Weights of a small image classifier: held-out accuracy 99%.
Rows from block 5, named by matrix and row number. Rows with one number belong to one neuron. Each number is 200 + 20 x the weight over its row's rms, rounded and kept within 0 to 999. All counts start at 0. After the name is the row's rms in percent of the matrix's.
# fc1: MLP up (model.blocks.5.mlp.fc1.weight, 768x192), inputs 96-191
# fc2: MLP down (model.blocks.5.mlp.fc2.weight, 192x768, transposed), outputs 96-191
fc1.354,109,213,195,165,199,195,234,210,205,228,176,204,212,174,186,203,214,204,189,203,236,204,199,216,200,157,194,235,204,196,194,220,174,187,199,173,213,223,180,222,204,251,229,215,211,173,183,204,236,185,198,220,199,217,213,219,212,186,196,186,200,214,173,205,206,202,220,228,168,234,196,187,236,176,214,225,211,205,203,196,198,180,164,222,168,201,220,228,192,169,177,207,205,157,200,211,200
fc2.354,102,212,167,225,163,187,204,193,195,166,226,236,203,212,217,200,164,202,188,163,192,203,202,205,206,228,204,162,222,192,197,168,190,224,188,217,214,187,222,181,227,186,188,207,236,223,187,229,204,218,197,189,184,181,203,170,182,228,197,199,200,192,251,202,242,189,182,188,188,206,219,194,215,225,180,182,178,163,235,242,190,166,178,196,202,196,192,193,172,167,221,178,216,209,188,177,216
fc1.355,104,174,204,207,206,207,215,182,222,200,223,212,203,223,223,203,205,209,200,192,205,179,149,164,213,190,228,175,185,245,206,181,197,200,196,185,209,201,208,175,207,208,207,218,218,216,263,183,192,191,211,183,190,188,185,195,194,180,182,202,212,188,185,213,241,210,169,225,210,224,225,168,209,176,198,196,182,182,218,206,195,204,216,207,173,206,184,167,166,193,223,207,206,226,209,224,188
fc2.355,084,194,208,165,210,218,221,183,199,206,205,205,223,188,215,196,188,154,188,180,175,180,168,186,214,224,197,204,191,256,222,187,179,185,194,181,218,167,199,173,198,178,227,206,201,189,195,198,201,205,183,228,196,194,184,182,215,189,161,214,208,198,223,217,225,221,172,234,197,169,192,174,203,202,198,230,185,221,204,169,221,212,213,190,216,202,188,171,157,203,223,189,196,243,206,182,188
fc1.356,121,194,198,192,220,204,233,217,232,186,183,195,232,209,227,186,201,209,145,210,217,165,208,216,216,210,157,192,191,199,205,174,180,230,225,176,218,207,186,204,241,178,181,197,199,180,212,180,217,222,215,204,198,175,193,219,195,204,243,186,219,199,194,165,191,172,177,179,180,229,182,206,228,198,202,230,214,244,204,230,194,156,177,186,186,223,198,203,195,163,158,190,205,179,203,213,171
fc2.356,112,226,179,202,205,194,201,178,224,217,204,211,223,195,211,216,199,171,172,153,217,210,181,225,196,211,163,179,172,193,207,178,196,219,215,201,195,178,199,178,190,226,187,177,197,206,179,232,226,207,193,202,200,177,186,154,174,205,220,201,218,195,213,208,211,205,161,177,160,204,174,166,193,215,191,213,239,213,183,176,217,166,182,212,176,198,180,195,218,150,197,170,178,222,196,214,203
fc1.357,094,191,204,214,185,193,176,238,195,200,217,202,205,205,221,198,204,193,145,222,192,194,195,169,200,198,211,201,226,203,180,179,200,219,186,212,209,225,175,203,232,177,240,213,206,186,204,166,229,195,201,207,180,214,183,239,223,168,197,189,193,229,211,172,184,174,241,188,181,199,215,207,240,162,235,204,213,229,219,197,195,189,197,207,184,200,248,199,184,206,201,231,210,186,187,154,170
fc2.357,101,176,234,212,247,210,214,194,209,239,194,192,226,191,175,174,191,211,174,233,199,189,214,191,196,159,204,230,210,211,157,210,207,175,200,181,179,215,174,222,201,171,203,189,186,204,212,166,174,199,190,195,179,200,207,242,208,208,212,180,219,216,172,209,173,184,196,215,205,205,180,201,229,167,209,239,206,183,192,201,165,189,220,198,181,191,189,193,214,234,203,224,199,143,213,254,201
fc1.358,108,170,195,200,184,189,218,241,265,190,196,178,194,204,223,198,209,210,181,236,230,198,203,204,209,181,202,227,196,197,207,184,202,211,226,145,186,228,186,189,205,215,182,192,207,172,173,163,189,213,200,230,182,202,209,221,200,199,194,178,190,193,181,218,189,180,208,192,192,236,199,190,217,178,199,185,220,220,182,209,160,208,177,224,163,229,201,227,226,197,177,183,234,201,258,206,222
fc2.358,101,203,146,209,168,173,202,209,199,183,212,198,216,224,213,205,208,187,211,176,214,188,220,145,193,228,218,178,214,194,199,185,174,219,206,202,204,192,197,155,182,206,228,184,246,193,177,217,201,215,211,201,145,166,192,176,192,216,205,239,211,215,239,204,247,227,204,194,194,196,195,195,219,232,192,182,189,185,240,187,215,223,185,197,206,207,199,199,200,189,189,211,230,220,192,177,208
fc1.359,118,196,203,191,164,199,184,196,187,226,165,228,238,171,215,189,195,185,182,185,224,205,191,195,189,233,208,184,201,215,170,214,206,191,220,204,198,239,179,181,224,202,258,259,214,182,243,200,212,203,163,211,165,212,198,213,204,152,194,185,218,201,235,179,209,205,180,172,194,185,177,201,244,200,213,196,226,231,225,180,196,195,181,204,206,223,235,203,209,200,181,191,194,186,215,186,171
fc2.359,136,174,218,221,220,187,196,199,197,208,183,195,248,194,185,206,183,201,212,220,223,215,204,179,185,220,181,222,195,192,150,205,205,208,190,213,200,204,204,207,185,212,191,184,182,194,196,192,242,189,179,214,159,186,192,202,209,195,211,176,190,197,215,186,201,228,198,199,200,203,173,221,227,238,207,191,229,223,189,201,210,215,217,175,195,201,219,204,205,170,169,204,191,176,216,199,197
fc1.360,110,180,185,213,196,166,177,216,216,211,209,195,215,181,196,180,204,207,143,238,210,200,192,179,185,223,202,231,209,191,192,186,191,201,187,186,183,248,167,206,237,198,224,219,184,184,194,194,228,190,192,229,190,216,209,237,241,177,191,184,188,228,207,162,169,179,253,226,187,193,185,196,261,169,231,213,212,219,205,218,187,182,190,212,190,197,222,225,213,212,166,215,203,157,209,193,188
fc2.360,098,198,224,215,216,191,202,216,196,209,207,216,197,218,157,204,215,251,208,228,185,189,219,181,197,181,225,196,218,186,184,171,219,201,199,216,181,200,201,229,212,184,170,195,192,200,222,179,192,200,215,184,195,186,197,240,202,211,226,168,187,205,181,185,176,177,204,195,204,235,220,219,219,119,192,217,215,202,217,227,193,202,216,191,185,203,202,204,209,216,207,238,193,171,185,228,194
fc1.361,111,207,189,184,175,213,216,176,215,195,165,214,242,191,235,205,187,228,192,182,192,190,181,212,203,238,174,178,200,201,155,204,216,217,167,200,199,217,198,209,217,183,222,226,176,216,214,169,217,215,199,191,180,180,202,185,208,163,212,188,198,180,225,169,215,196,191,215,209,217,203,209,212,170,202,190,202,230,214,216,214,181,226,210,173,231,202,220,190,206,211,207,235,197,200,206,163
fc2.361,123,214,234,213,190,186,156,228,214,212,200,203,213,214,189,190,210,215,195,251,188,189,219,162,190,192,224,197,193,205,199,175,229,166,196,188,219,199,187,225,227,200,196,196,204,182,231,155,204,188,197,230,162,199,196,263,203,189,191,214,217,166,190,188,229,209,212,189,230,210,220,195,207,140,192,201,197,242,201,192,214,214,192,208,154,211,187,203,214,224,208,226,201,194,188,214,181
fc1.362,107,207,229,167,200,219,218,208,209,195,212,207,215,185,232,240,203,221,185,206,232,211,163,193,204,184,206,198,181,202,193,204,195,224,200,175,198,242,181,209,225,196,224,207,194,185,226,186,239,202,203,206,190,201,189,231,220,149,184,169,185,196,199,172,187,222,220,227,191,225,208,230,211,174,236,200,196,245,214,198,171,189,186,220,205,191,207,238,190,175,175,171,204,166,225,207,192
fc2.362,124,182,187,168,203,200,234,182,196,217,180,182,210,177,221,213,200,208,178,195,204,208,159,227,197,179,169,210,193,189,190,242,189,197,161,211,226,184,202,224,198,210,212,205,185,221,207,205,235,198,198,183,218,183,203,163,236,169,200,200,190,165,212,166,191,230,193,224,201,218,216,219,199,178,223,194,184,206,188,204,183,213,204,227,218,184,187,241,190,187,199,182,205,183,203,228,207
fc1.363,065,159,200,196,216,185,150,194,196,212,218,183,223,169,234,177,203,228,143,212,211,196,196,178,226,251,196,199,210,193,194,181,240,196,164,192,188,202,205,233,206,194,205,199,157,217,197,205,226,205,200,174,205,207,210,224,215,185,188,166,207,179,189,171,197,216,224,205,169,201,197,207,234,185,219,206,180,225,206,211,221,234,193,196,195,196,197,218,192,231,182,210,202,199,195,194,169
fc2.363,078,199,197,250,182,179,199,193,178,166,190,218,228,201,190,206,190,221,201,188,205,205,185,192,194,221,216,195,215,197,206,188,227,205,184,206,218,192,195,206,184,196,188,224,205,188,204,241,218,214,219,166,206,219,204,190,224,194,206,165,197,214,199,181,239,196,188,193,199,224,215,179,239,134,198,205,171,175,236,251,188,207,223,213,222,211,220,202,220,208,203,213,211,205,187,194,194
fc1.364,107,177,201,215,226,202,212,193,220,230,204,152,215,201,199,170,201,223,208,220,202,193,200,206,222,190,205,220,196,217,216,208,200,188,220,165,168,210,209,253,178,195,206,191,160,187,188,221,180,208,197,219,223,202,210,183,207,185,179,194,205,221,202,214,171,221,205,221,187,212,182,203,190,158,192,156,170,199,185,170,184,212,217,199,198,197,190,211,190,209,191,193,198,203,259,195,204
fc2.364,128,179,209,191,241,230,231,200,192,207,187,212,200,172,192,166,192,156,204,182,185,198,165,218,193,240,195,217,175,231,219,195,172,184,202,182,190,216,175,191,222,175,188,212,186,235,193,207,191,201,188,193,250,222,210,193,209,194,164,182,208,181,200,198,183,197,174,224,226,168,195,179,216,179,203,209,163,194,160,220,231,188,212,205,233,191,174,215,187,224,189,177,186,218,217,220,188
fc1.365,089,219,195,228,188,193,213,207,200,202,202,206,212,225,190,171,212,221,201,235,171,204,204,187,208,181,171,196,164,209,242,175,187,214,228,184,166,218,205,186,205,200,184,194,190,160,201,225,207,199,199,260,189,185,202,237,250,198,213,185,197,233,202,199,163,203,198,207,190,226,191,227,218,168,208,195,199,219,225,195,196,206,188,205,203,209,215,206,222,221,179,195,177,158,265,200,185
fc2.365,097,211,194,198,200,210,198,211,189,171,211,214,202,226,212,221,199,189,207,166,189,229,178,204,201,232,215,185,204,204,247,168,161,190,228,203,198,183,212,190,248,214,180,203,216,238,192,225,198,172,185,150,275,232,214,178,192,217,180,201,186,200,209,196,209,186,198,194,208,212,220,193,192,173,190,179,167,182,221,196,209,187,202,196,250,205,188,190,194,197,193,182,163,222,163,182,217
fc1.366,057,196,204,231,170,207,200,223,227,197,160,190,220,182,235,221,201,193,187,205,200,211,194,209,207,174,206,211,202,177,184,190,213,199,192,184,181,229,188,199,208,187,194,198,201,211,176,193,222,182,194,229,163,236,188,184,216,166,224,183,187,218,201,216,192,205,195,196,177,216,181,205,202,166,220,206,200,237,181,169,160,223,228,221,139,241,212,205,211,221,209,180,228,227,249,172,174
fc2.366,080,209,182,232,221,195,173,219,164,181,203,201,215,196,186,216,223,215,230,180,206,220,190,181,199,224,220,202,205,212,230,185,214,190,198,205,206,197,176,191,213,220,165,208,185,231,203,229,166,199,218,169,242,230,179,188,194,203,205,185,202,230,190,179,191,156,198,195,187,219,216,184,191,136,211,163,173,177,203,258,242,209,222,207,243,213,182,195,215,225,188,211,209,203,197,204,187
fc1.367,117,188,201,211,209,163,192,240,181,214,197,208,197,191,174,184,221,195,191,194,174,212,222,196,188,188,221,216,238,191,191,200,178,175,224,222,208,181,221,235,223,206,200,222,199,173,211,178,212,190,186,228,203,215,199,203,237,200,207,191,191,229,199,172,194,151,213,192,192,196,227,229,226,194,219,201,240,198,188,199,256,165,180,177,204,225,255,196,193,178,208,256,212,219,190,156,217
fc2.367,118,211,232,206,197,178,171,196,212,222,208,190,201,179,224,185,196,222,160,214,226,190,223,216,219,196,179,204,161,167,190,204,245,191,185,173,207,228,184,230,194,198,193,205,169,199,230,177,203,210,182,186,183,192,206,219,202,195,222,194,220,143,179,170,191,188,208,174,188,198,206,220,200,233,208,213,192,241,192,204,152,183,179,189,173,218,210,208,227,234,164,184,187,176,199,215,204
fc1.368,088,186,223,221,226,196,201,205,207,210,208,177,216,188,188,201,213,211,171,232,193,183,189,160,208,200,195,225,172,232,240,173,200,209,221,183,207,177,189,223,231,186,191,181,153,183,205,217,239,207,213,214,194,193,193,222,238,190,200,204,206,215,179,171,201,206,193,227,144,227,187,209,222,184,224,219,176,216,219,215,212,202,191,183,199,211,203,216,195,187,165,227,215,167,230,195,166
fc2.368,090,215,178,166,189,190,170,194,182,207,215,246,188,221,163,206,215,223,189,203,199,221,202,203,209,198,194,185,205,202,242,229,173,167,224,223,177,133,204,212,216,219,211,212,205,200,225,242,167,192,202,190,243,203,191,189,199,177,208,230,212,214,207,188,188,172,197,183,211,200,229,201,191,157,214,186,188,186,246,171,226,171,184,202,251,198,213,193,199,188,189,196,148,202,189,219,219
fc1.369,058,199,209,206,191,182,166,209,210,212,203,209,212,168,190,207,198,216,138,216,199,180,198,203,210,174,197,215,207,192,203,161,218,192,194,208,182,228,193,235,223,190,215,188,160,202,185,206,202,183,223,192,185,220,223,256,229,207,208,190,184,209,186,165,166,183,234,206,180,196,213,205,222,167,221,213,161,231,218,206,198,169,189,185,178,202,215,196,192,213,183,219,220,168,188,172,186
fc2.369,067,212,192,249,180,196,206,173,171,168,171,239,225,208,206,176,199,226,236,181,204,217,187,189,209,236,215,180,205,207,225,187,221,217,217,209,199,186,201,179,201,201,205,228,201,203,200,239,207,226,205,157,225,230,200,179,193,187,208,175,192,223,232,183,213,189,166,180,197,227,202,191,202,156,202,181,189,199,224,217,181,199,233,205,245,221,233,184,199,208,191,181,159,211,209,203,196
fc1.370,114,170,193,196,202,182,184,217,227,209,225,172,212,194,232,198,204,181,162,199,211,177,181,192,228,184,201,203,178,211,213,225,197,203,200,167,200,217,166,206,203,231,215,167,205,224,142,221,205,177,206,173,214,191,214,185,179,219,206,214,233,189,192,216,196,185,219,206,178,207,169,165,204,195,187,227,187,199,202,198,203,191,191,231,202,211,182,201,214,219,169,209,188,184,190,226,205
fc2.370,078,198,196,185,220,197,190,207,206,223,215,188,204,186,218,224,187,171,182,204,190,171,179,199,236,187,214,219,173,206,196,195,195,168,195,184,214,195,182,201,194,208,223,152,186,206,166,179,172,165,205,193,198,208,222,242,230,209,221,189,190,196,172,234,208,160,224,241,180,203,196,176,214,291,184,221,201,197,194,203,200,209,189,222,198,227,177,186,237,223,200,239,220,190,186,222,189
fc1.371,071,184,176,199,154,169,199,202,209,206,198,206,235,169,226,183,166,188,196,204,196,163,182,193,204,219,197,215,209,218,191,184,211,206,186,185,219,206,185,190,196,175,224,202,205,213,202,201,195,215,198,202,161,195,219,204,236,195,203,181,220,208,241,161,201,153,234,208,206,198,202,195,265,178,202,217,224,226,186,227,230,175,190,211,224,207,215,186,194,218,195,214,223,196,214,176,164
fc2.371,079,217,178,238,193,203,188,198,165,185,183,220,210,210,187,189,216,219,209,160,221,215,189,190,195,233,200,180,207,194,203,173,209,231,207,213,202,220,183,178,226,195,172,221,200,213,182,236,205,218,217,182,218,235,192,193,214,190,208,172,209,207,203,170,210,161,177,175,187,217,211,177,219,156,215,182,186,179,230,293,212,189,210,215,222,217,214,225,210,211,179,195,196,177,191,189,188
fc1.372,109,201,194,214,230,205,188,214,217,217,200,158,207,172,224,173,183,183,169,184,213,186,181,229,236,227,170,212,189,184,151,199,216,220,184,209,204,237,179,208,172,175,200,201,157,219,179,206,191,224,210,194,208,196,188,198,203,200,212,178,215,209,188,174,171,187,201,189,179,200,171,206,205,193,219,226,190,225,178,206,217,204,189,189,214,192,192,217,179,213,182,181,227,206,212,160,166
fc2.372,110,217,189,208,181,216,208,154,159,187,194,234,194,206,194,170,176,204,213,212,219,209,173,212,199,220,183,160,178,199,260,220,211,207,180,222,218,196,210,182,216,180,198,226,199,212,218,215,200,212,222,158,239,203,199,170,213,181,188,190,206,189,232,165,221,204,156,205,237,203,209,205,192,180,215,156,160,184,221,221,175,187,217,213,220,182,193,216,190,193,222,175,179,190,216,222,192
fc1.373,075,150,197,180,173,175,200,195,200,200,194,211,228,176,243,175,199,203,173,194,201,226,194,181,205,251,192,191,214,188,201,217,203,195,198,191,148,221,210,196,218,168,194,217,193,205,215,219,174,236,162,215,209,170,193,193,201,173,215,171,202,229,233,179,182,187,199,190,184,187,184,223,217,181,223,203,207,229,219,172,225,181,200,195,243,198,221,204,192,224,188,191,177,187,219,182,204
fc2.373,077,189,218,205,229,178,217,204,206,153,199,207,213,202,191,238,196,210,232,178,217,214,185,209,196,191,197,229,189,199,196,226,181,201,219,195,226,195,188,236,209,247,174,180,197,207,202,200,219,194,196,162,246,220,222,195,206,213,212,169,191,185,179,197,220,189,211,216,201,240,196,199,195,160,196,195,215,171,213,248,199,225,209,222,229,205,217,199,194,182,180,223,190,177,188,193,206
fc1.374,103,150,182,211,211,159,169,245,194,215,219,166,195,178,197,169,227,189,152,243,209,179,196,159,198,194,212,207,181,232,225,194,196,171,210,179,204,205,177,184,232,233,217,192,196,212,186,214,197,201,212,198,206,216,209,213,193,214,192,199,217,213,182,202,199,201,208,231,154,200,183,176,238,176,218,224,193,194,215,205,206,212,172,198,200,208,185,200,208,197,146,239,189,208,194,209,192
fc2.374,114,180,196,224,196,197,193,216,183,184,228,220,184,220,192,203,215,178,184,188,166,172,216,183,194,222,242,197,225,217,176,165,202,224,213,226,211,190,210,196,212,184,188,190,199,187,217,177,171,217,208,217,190,172,192,224,167,237,208,190,213,213,208,189,195,158,191,194,205,168,210,181,226,200,188,216,221,164,205,210,198,190,151,190,195,205,186,198,188,170,216,214,190,199,184,207,204
fc1.375,105,199,206,204,181,177,184,210,206,212,231,178,203,219,211,219,210,214,189,202,196,205,181,156,216,142,218,194,213,194,193,199,191,211,199,215,211,165,216,238,190,207,239,197,205,162,217,200,214,212,207,206,174,194,166,183,232,163,196,202,195,211,222,185,200,203,234,191,175,221,225,219,196,170,232,181,236,216,222,188,196,197,190,204,178,188,246,187,174,167,225,227,201,214,219,166,192
fc2.375,121,186,231,176,245,208,222,178,230,205,195,196,241,201,209,236,175,167,205,207,208,194,189,181,231,181,203,218,191,209,124,220,167,207,183,193,192,202,203,210,188,200,221,195,182,191,229,160,175,172,181,210,162,192,213,206,213,203,204,191,213,179,191,211,204,197,201,206,200,183,170,215,214,191,200,215,237,210,196,184,178,207,229,194,194,193,196,157,180,198,223,211,207,201,217,222,175
fc1.376,085,168,187,198,194,186,220,220,201,206,185,186,208,197,209,231,199,204,197,236,189,168,197,187,225,197,194,183,192,178,207,153,214,193,191,223,203,210,216,180,227,175,183,231,168,210,206,160,198,200,220,195,211,198,192,194,231,183,231,170,163,215,190,169,191,171,192,178,178,233,230,219,214,178,220,191,204,256,190,211,212,184,217,184,200,248,221,199,190,173,218,205,249,240,211,191,181
fc2.376,100,217,184,207,202,197,211,229,213,200,229,212,222,176,194,164,198,202,228,198,207,167,205,201,179,170,209,187,189,216,204,175,198,193,220,188,211,231,168,169,227,201,198,198,230,235,203,197,170,197,193,194,188,202,203,231,178,212,203,199,237,210,230,199,176,194,198,195,234,210,194,180,209,145,203,208,198,211,205,194,184,139,190,206,210,212,161,188,198,212,186,224,203,162,176,222,172
fc1.377,084,190,166,220,193,161,182,227,200,204,194,193,198,177,224,190,191,179,174,196,206,226,194,180,200,207,194,170,212,173,162,214,173,235,180,216,209,245,191,175,208,211,233,204,187,208,184,201,219,185,178,194,159,176,194,189,214,199,220,204,202,220,223,168,202,187,209,201,197,189,181,195,209,187,234,209,216,214,199,212,190,179,196,220,193,209,208,206,197,215,202,223,202,176,211,189,184
fc2.377,095,204,196,243,189,207,200,200,177,189,208,224,204,207,166,178,201,193,232,202,190,188,203,166,198,194,228,203,197,211,220,167,213,207,229,200,230,190,183,198,196,205,185,205,196,213,183,205,159,221,220,199,203,240,206,227,212,193,195,198,212,190,219,183,175,158,186,195,231,204,203,189,223,157,197,173,159,175,232,231,200,204,217,208,250,222,210,198,214,234,194,206,171,195,216,207,174
fc1.378,096,186,200,176,208,212,211,234,191,198,179,203,203,204,200,197,200,203,198,229,167,192,216,211,211,193,197,193,194,215,191,189,208,172,197,210,182,217,185,190,266,176,191,235,189,221,207,171,190,174,231,207,230,237,223,224,238,199,221,164,172,209,184,194,188,160,200,196,210,217,211,222,219,165,233,207,204,207,222,192,221,187,212,173,209,237,207,178,193,223,205,231,233,189,201,180,167
fc2.378,111,239,193,234,177,203,224,194,204,160,184,232,215,223,198,228,211,231,265,179,201,218,222,204,195,174,208,176,209,190,183,170,206,231,215,183,166,217,205,192,202,203,167,201,224,200,192,194,177,206,190,202,175,193,202,211,187,206,226,185,209,224,221,202,178,171,189,170,209,216,191,200,198,150,179,159,237,207,219,212,204,174,212,203,200,225,202,205,209,187,201,206,204,172,207,206,196
fc1.379,114,181,195,213,225,165,209,214,188,190,193,209,219,175,187,194,203,209,181,192,202,192,193,180,200,199,217,221,229,222,203,184,167,189,206,202,213,206,197,214,233,191,193,224,193,197,212,201,220,200,211,204,197,202,203,193,219,205,191,190,211,205,196,167,209,177,188,239,147,211,216,208,249,169,224,215,175,193,194,220,231,169,173,161,203,211,206,184,167,183,185,251,230,209,196,171,186
fc2.379,113,197,186,189,154,148,170,197,205,191,230,203,179,202,186,184,214,215,188,219,221,195,220,185,214,176,187,182,191,180,228,240,196,202,192,207,223,162,190,194,175,242,239,197,217,189,222,226,207,199,209,192,177,191,200,183,208,211,199,228,214,194,231,177,207,200,215,192,192,211,212,214,202,202,221,206,202,224,227,193,164,178,155,199,187,194,238,214,194,181,182,200,164,197,169,186,207
fc1.380,114,196,228,215,226,190,203,246,198,195,220,188,203,194,189,201,199,195,186,183,175,200,218,191,205,201,209,230,225,204,186,170,184,184,241,192,201,185,209,240,207,192,203,185,205,189,192,181,191,185,202,197,209,225,200,211,230,208,210,169,189,232,181,189,173,163,241,206,187,221,218,236,202,188,203,207,216,194,194,179,247,202,171,165,223,206,235,179,180,202,197,244,213,218,202,155,210
fc2.380,119,221,239,197,196,181,183,225,236,183,243,207,193,176,207,200,174,212,200,260,223,165,203,186,205,176,214,192,169,180,180,188,226,199,197,184,229,210,178,225,199,189,217,183,192,202,223,170,189,200,205,179,175,192,212,250,199,225,200,189,215,179,196,186,191,194,240,193,208,223,210,230,194,197,200,204,175,247,204,210,147,192,183,197,170,183,215,196,202,200,194,212,221,186,217,193,182
fc1.381,097,187,210,219,182,211,180,198,229,189,188,193,212,195,208,217,204,222,183,232,216,237,193,165,216,167,216,228,213,195,222,151,218,216,182,173,187,184,219,235,181,196,195,186,160,200,188,208,205,206,198,187,163,183,186,195,190,195,194,197,173,205,172,212,194,203,212,223,166,247,199,197,210,190,200,185,172,210,184,222,197,214,223,189,176,216,206,198,200,210,195,206,231,201,227,197,196
fc2.381,087,188,212,203,206,213,222,171,198,182,169,212,213,208,204,212,195,221,216,183,191,229,207,219,176,233,196,222,195,186,223,191,211,193,221,189,210,187,230,205,205,207,183,149,176,211,139,203,210,194,197,185,229,238,208,195,164,185,199,195,178,207,194,228,207,203,173,211,207,218,172,206,166,200,188,189,197,194,190,186,192,168,233,169,197,221,200,190,229,177,199,212,154,208,178,202,187
fc1.382,111,177,225,213,197,200,202,201,194,203,201,172,214,215,180,189,185,226,212,239,189,191,203,166,214,169,182,233,183,222,213,178,198,203,226,191,168,224,197,197,224,198,184,186,179,161,194,210,210,196,214,242,181,206,207,230,237,202,198,172,182,237,192,193,170,195,206,216,172,229,200,242,213,192,205,203,195,208,208,191,189,200,212,192,186,209,249,209,205,182,156,207,198,174,251,205,189
fc2.382,133,226,174,187,210,212,241,227,206,177,208,195,220,208,210,193,193,181,227,167,196,201,169,209,184,204,212,207,185,216,240,178,160,179,231,180,212,172,188,197,225,208,165,184,227,248,184,239,187,187,205,182,249,213,210,174,189,207,165,214,207,185,216,216,198,216,190,211,239,206,199,181,187,194,193,193,157,190,209,181,231,176,196,201,250,194,158,203,191,201,182,173,171,218,169,185,217
fc1.383,114,176,162,236,205,151,207,200,215,210,182,190,218,215,208,202,223,237,197,229,220,224,231,201,201,232,200,224,230,194,191,208,189,211,208,167,176,209,227,204,187,230,187,181,193,170,191,190,191,212,168,240,161,151,207,186,192,193,205,206,205,204,201,221,193,180,192,212,161,196,181,188,209,179,174,172,192,180,203,213,178,205,184,208,178,210,184,211,226,195,179,190,207,189,220,226,235
fc2.383,114,198,167,197,174,210,229,212,223,214,179,163,181,169,210,159,203,190,213,221,212,202,198,229,194,197,187,206,206,196,234,226,180,229,224,184,208,235,203,154,185,205,206,196,217,165,182,186,183,212,195,218,181,184,204,178,219,192,188,211,194,214,231,230,176,244,193,213,223,203,191,192,181,177,191,173,184,197,157,174,187,212,187,216,186,197,198,230,190,219,216,206,224,203,249,215,212
fc1.384,073,207,204,196,182,212,217,231,221,206,197,195,232,214,249,227,190,174,175,198,192,189,199,198,246,208,205,181,194,198,168,174,191,199,215,184,177,195,173,174,232,163,207,215,204,201,201,186,193,189,232,208,199,231,213,257,218,177,200,183,211,225,209,207,192,172,220,178,193,173,183,188,220,153,219,196,189,211,225,205,192,184,193,202,214,227,215,180,206,243,198,185,221,194,226,169,161
fc2.384,069,195,217,229,230,205,196,178,182,205,184,212,212,183,179,192,210,232,231,168,201,235,184,196,184,220,201,218,194,211,231,205,214,214,221,190,169,221,211,172,188,213,163,188,194,201,189,222,198,209,175,192,223,225,186,196,208,193,200,153,190,223,197,200,196,200,174,215,200,237,182,196,203,141,203,212,223,165,200,214,228,185,237,196,214,199,216,206,212,225,196,218,162,180,211,224,206
fc1.385,101,171,204,210,194,205,218,232,224,170,195,172,229,215,208,200,183,191,170,208,180,198,191,192,215,192,225,239,231,212,195,178,168,180,217,178,201,199,204,191,194,171,203,208,203,185,194,206,200,176,209,210,193,232,215,198,228,210,195,167,189,243,170,213,197,189,225,214,185,216,219,208,229,164,225,220,196,201,187,191,202,213,212,174,211,211,234,174,171,229,205,210,228,225,229,166,200
fc2.385,108,193,184,169,189,194,235,226,214,214,215,177,176,175,179,169,203,218,219,222,185,207,193,193,163,162,190,195,193,189,181,196,185,188,206,197,180,220,201,182,238,186,189,195,211,213,185,208,184,204,211,261,194,212,207,232,241,192,187,180,198,205,221,218,162,207,209,212,202,218,198,214,205,176,226,189,214,211,199,204,201,170,207,229,172,177,191,215,194,215,220,242,205,188,205,211,189
fc1.386,109,145,181,236,218,170,166,222,190,244,185,169,210,176,196,170,212,193,153,222,200,179,208,171,235,221,190,187,180,218,177,202,204,175,199,214,199,220,197,187,219,215,208,211,173,213,193,195,189,180,207,187,191,190,211,199,200,203,234,207,210,200,194,192,209,202,179,204,166,198,182,184,223,187,207,207,195,203,203,198,197,224,189,171,196,255,184,189,214,215,169,235,210,209,209,219,172
fc2.386,114,193,229,211,205,227,226,195,187,202,198,207,206,223,202,232,183,177,207,199,169,178,212,191,192,194,207,212,208,208,141,153,217,222,211,215,233,183,220,204,234,177,182,184,195,193,178,170,183,199,199,202,206,230,199,229,188,226,222,197,187,195,202,200,186,172,175,187,216,191,201,197,211,202,179,190,229,178,201,189,190,211,189,191,193,219,190,199,210,178,216,195,199,186,208,216,188
fc1.387,100,221,175,194,171,184,211,187,208,222,200,213,246,192,230,194,187,217,191,182,186,220,177,201,218,185,175,176,193,176,209,200,175,200,182,206,178,198,229,217,184,227,239,193,209,198,164,229,209,174,158,174,192,159,207,191,199,192,251,183,205,197,234,223,219,203,207,207,193,236,187,187,201,176,179,192,189,207,238,193,211,187,211,226,195,203,207,186,202,185,229,202,182,192,208,212,206
fc2.387,108,211,197,180,182,161,157,194,195,159,233,213,189,198,191,198,174,196,188,212,199,194,190,205,221,200,216,184,182,184,214,198,193,183,219,197,216,191,194,199,218,202,208,180,223,208,195,230,179,201,231,204,190,179,216,222,186,234,221,215,222,191,219,210,224,178,214,180,162,213,200,197,222,196,187,205,162,189,243,195,193,190,180,219,233,214,206,169,226,197,187,237,211,196,166,196,205
fc1.388,140,208,192,201,193,183,209,242,179,188,168,232,200,198,168,182,207,199,222,185,168,226,243,210,180,202,212,197,248,204,204,206,152,173,240,209,201,183,231,201,204,218,205,213,229,165,215,189,179,178,182,218,194,210,224,206,207,216,212,182,206,222,197,223,197,154,195,195,214,202,222,221,213,188,203,214,226,179,195,201,230,161,180,159,201,225,228,165,181,190,215,261,188,211,182,169,223
fc2.388,102,198,224,196,182,166,188,228,198,214,216,193,179,178,201,200,206,224,199,232,199,205,242,196,173,192,210,212,227,189,191,230,230,190,189,199,187,211,228,236,189,184,211,221,208,169,252,174,211,205,172,206,175,198,209,214,199,211,197,183,196,196,176,188,194,197,224,197,207,192,226,226,200,222,211,194,229,218,170,220,169,202,158,163,155,201,220,201,189,223,200,208,206,189,214,183,234
fc1.389,092,198,185,190,196,181,211,213,192,185,192,192,215,217,199,225,214,222,149,223,187,221,198,188,221,211,183,204,197,193,212,199,167,212,197,182,220,217,191,211,249,215,182,197,184,195,184,194,233,169,220,213,189,192,219,207,221,211,215,192,195,188,194,173,187,168,213,223,155,208,207,206,228,170,231,215,173,221,213,246,205,154,188,199,199,222,209,209,194,184,161,206,205,152,192,220,187
fc2.389,104,224,186,244,196,193,202,185,181,177,198,218,225,236,210,202,206,199,229,166,187,227,187,190,180,223,218,181,225,203,248,185,180,219,213,188,224,194,201,201,201,199,193,210,210,221,191,218,174,195,179,163,251,232,196,168,188,194,193,197,209,216,224,187,194,179,180,190,210,200,195,194,194,148,200,170,177,167,205,239,205,166,218,204,254,213,204,189,197,184,201,179,170,217,200,172,212